{
  "dataset": "melodies that start on their tonic, played by one synthesised instrument",
  "train_examples": 26041,
  "loss": "sigmoid",
  "encoder_norm": "rmsnorm",
  "encoder_mlp_ratio": 4,
  "encoder_shared_expert": false,
  "encoder_subsampling": 4,
  "text_encoder_layers": 7,
  "beta1": 0.9,
  "precondition_frequency": 16
}
Rows from block 3 of the audio encoder of a small contrastive audio-text model, named by matrix and row number. Rows with one number within an expert belong to one neuron, the router's apart. Each number is 500 + 25 x the weight over its row's rms, rounded and kept within 0 to 999. All counts start at 0. Numbers have three digits each.
Before each expert's rows are labels from the 100 clips, of 14848, where the router gives the expert most weight on average: "responds to" is what is common among them. Only what is clearly more common there than usual is listed. The data: melodies that start on their tonic, played by one synthesised instrument. In brackets: how many of the 100, against the usual share in percent.
# router: router (encoder.blocks.3.mlp.router.weight, 16x160, trained with AdamW), inputs 0-159
# up: expert up (encoder.blocks.3.mlp.up, 16x80x160), inputs 0-159
# down: expert down (encoder.blocks.3.mlp.down, 16x160x80, transposed), outputs 0-159

# expert 9
responds to: the note F# (74 vs 39.5); tonic: F# (36 vs 8.4); tonic: G (30 vs 8.1)
router.9:530524514515482457506544516452477495489546502491530493478558466484479536490496491488500496524497490467514497516498484504494548496514553489514522487473481486524494488535462481487565494480508504489459484471462507463525527477564526506476446536493462535472497486510496505481524522475503502486485529487484512508532479464517497521488492473477531489493515465476488458520499453499481513516468500472495491491535514477463525502466449512515469450521493512504527516496532514442529500527475532
up.0:467502496475464476516523477526544491477532494503536515463524488525508541477475471493497502516485505518472492479480523540502495484450506512521454497481538495527527501511536461513503502520533467486510442509508501529546431530515489519505473513498474503523527482511452474483500494454496521507506513505547500499524494517501450509486470507481466480501500502519467510504465452513445506472504494508496488513487523524532480502507497481478531553535473531458540522525525530543445461500500497
down.0:483491496489504488514482492516507446486504490477548493509501535487511477531529561501457497494473490484498486450562525513524482491469473514480507482516494511492475486504491478503518516490497520504511467500523498518486497459474550470465515553497461428476469507468474530501475436465448485524560487504461513487521479498506476499497495465476470471520490478464510504501536474462544487515483490518506471501511473483486468509517484475499517466496506515523502489500519474456505552542468491

# expert 11
responds to: the note D (77 vs 39.5); tonic: D (44 vs 8.2)
router.11:502535497460508496468481535512497496470478492482514544476523508463454528500466508510532508482483495464492490481496570495534507484557548533510533491480532499502521518540499522518511515517540495521465517501528494479452525527507496509486482498521492558501460531459493500520476496491506524510460479470529515529458479507516505486502502542502478513512468460496497517464507517554544535508519493504513547477548516505499502526483470517474496451518484483512496546501496456517496453523521478
up.4:523545466563531468497505487466476501504497544491475489531531480485520477518511511442488565458500498487522539518509486524507490491496499503468508478512499528463512542490542493485497558466490490481461477533541494523493480533488480525522527493507514506483510482502495499512532480493484513455564488481514506506507519504513533481495475461574477460509481525494458516471504517485521511496491462498507491478521520495500501507468485531519502532486527470517487534486496482423479530537512516
down.4:501495502530482500522528522568486520509530456512520529494503516515482530466496521442483492471481464516510511506523503454504497503524438507510508504458487501482443513464553474447499489527475482478522476473517462528503521522482481456569511470515514499486469475502452516501508498494527499531510475452514471482505503485497530459520492533516499496528468504525511523552479517497536496493499462553507483486502500518491500502534504486490531506503484504474477526536508478451469533472504483

# expert 7
responds to: square lead (51 vs 5)
router.7:519487505529511469454530483507527493532490493487521456473433513467546497521538470464461469477534511537478508526479476530502508527484481496532485468479509497495489535502533541504531525529446487495502491503547450493509501462477526499526511493518474484474486486473524507485467520527487445488554488476490539530526496487483493472497519521487501520495498490496533527528510477507494503468519488465469512506469490499486483523510556517460531537478498491488524474472464473483543503454474498
up.3:532497497502473500495471498517500526489449487505496483535462490483499486504510494512482453526483512520482472522494480546528509531516457475488445544498502472511494481473550487515471500484534490464504487513489498524450501456517462551493507484508503447521501493553508514526495499511522472514497504527469491476516486532495480510508500499488460493519556522485518495487481490513422510491471505543496502487511510487549492524480462569500466541483495527538507514500436467509464509499464505
down.3:463509480547532469530522521479488458527530488523508523490519505497482523545448548500489496509463501493531503483506483510525488473487504497505479464476504499489485540551526472485507511491452513518514508516489492430530485488510519442533510499450508474543523479479485506534495510517516486466576514542515535477489501477475500488469502489550480486508512485487475531492459497490517501486510471479510498528480487502506496515533479497493504537505521448516468518506527539490483542519468559

# expert 2
responds to: the note A# (67 vs 40.4); tonic: B (26 vs 7.9)
router.2:499482477553491535513515462459518506507506511507496536550497509505524484492491506502490502488524509464496514497428450524482432465481478504490483506492483508440502480506491532485506491505505472535489493503449480504476481530460488518513507477485497524490515523459510487505489487555506459455462543511512502527532489468480512513534449485516522484516489518471510532508534489508482542522517492475497459500484466526483453496473466522524538544493536462493489491490492520481523491461542468
up.3:521525460504463500472517494530498489526461501470534532521486471494519508545483554514513504469492575538510507506456502487438494463515491513492460482480460453509506463532475490509546466485524512518510479561475525508507486527518478503523468492509520469501489478522495479451569516469552487497539502510485486535484507527522527510527500504509508478530497484483513468502495485505472512504517518534507471495468475509514479484524512528523486507478503549440493522512502482512495505501527520
down.3:513524470519494524444526493521522522504515500505557500555471470551525500498474524507516543483477454482520503501501532467479487510508490527496492497503509499489508486460519559452530501502461550503460484519504520519449486489462512438484464522511481478497511519502500501537480532531477499515518447516492472510449494525495505509527498529470501497476506501517494457466504520498485471477519479521481495470507468535481458517486465511482526481514538474472491472491540493474533459509461488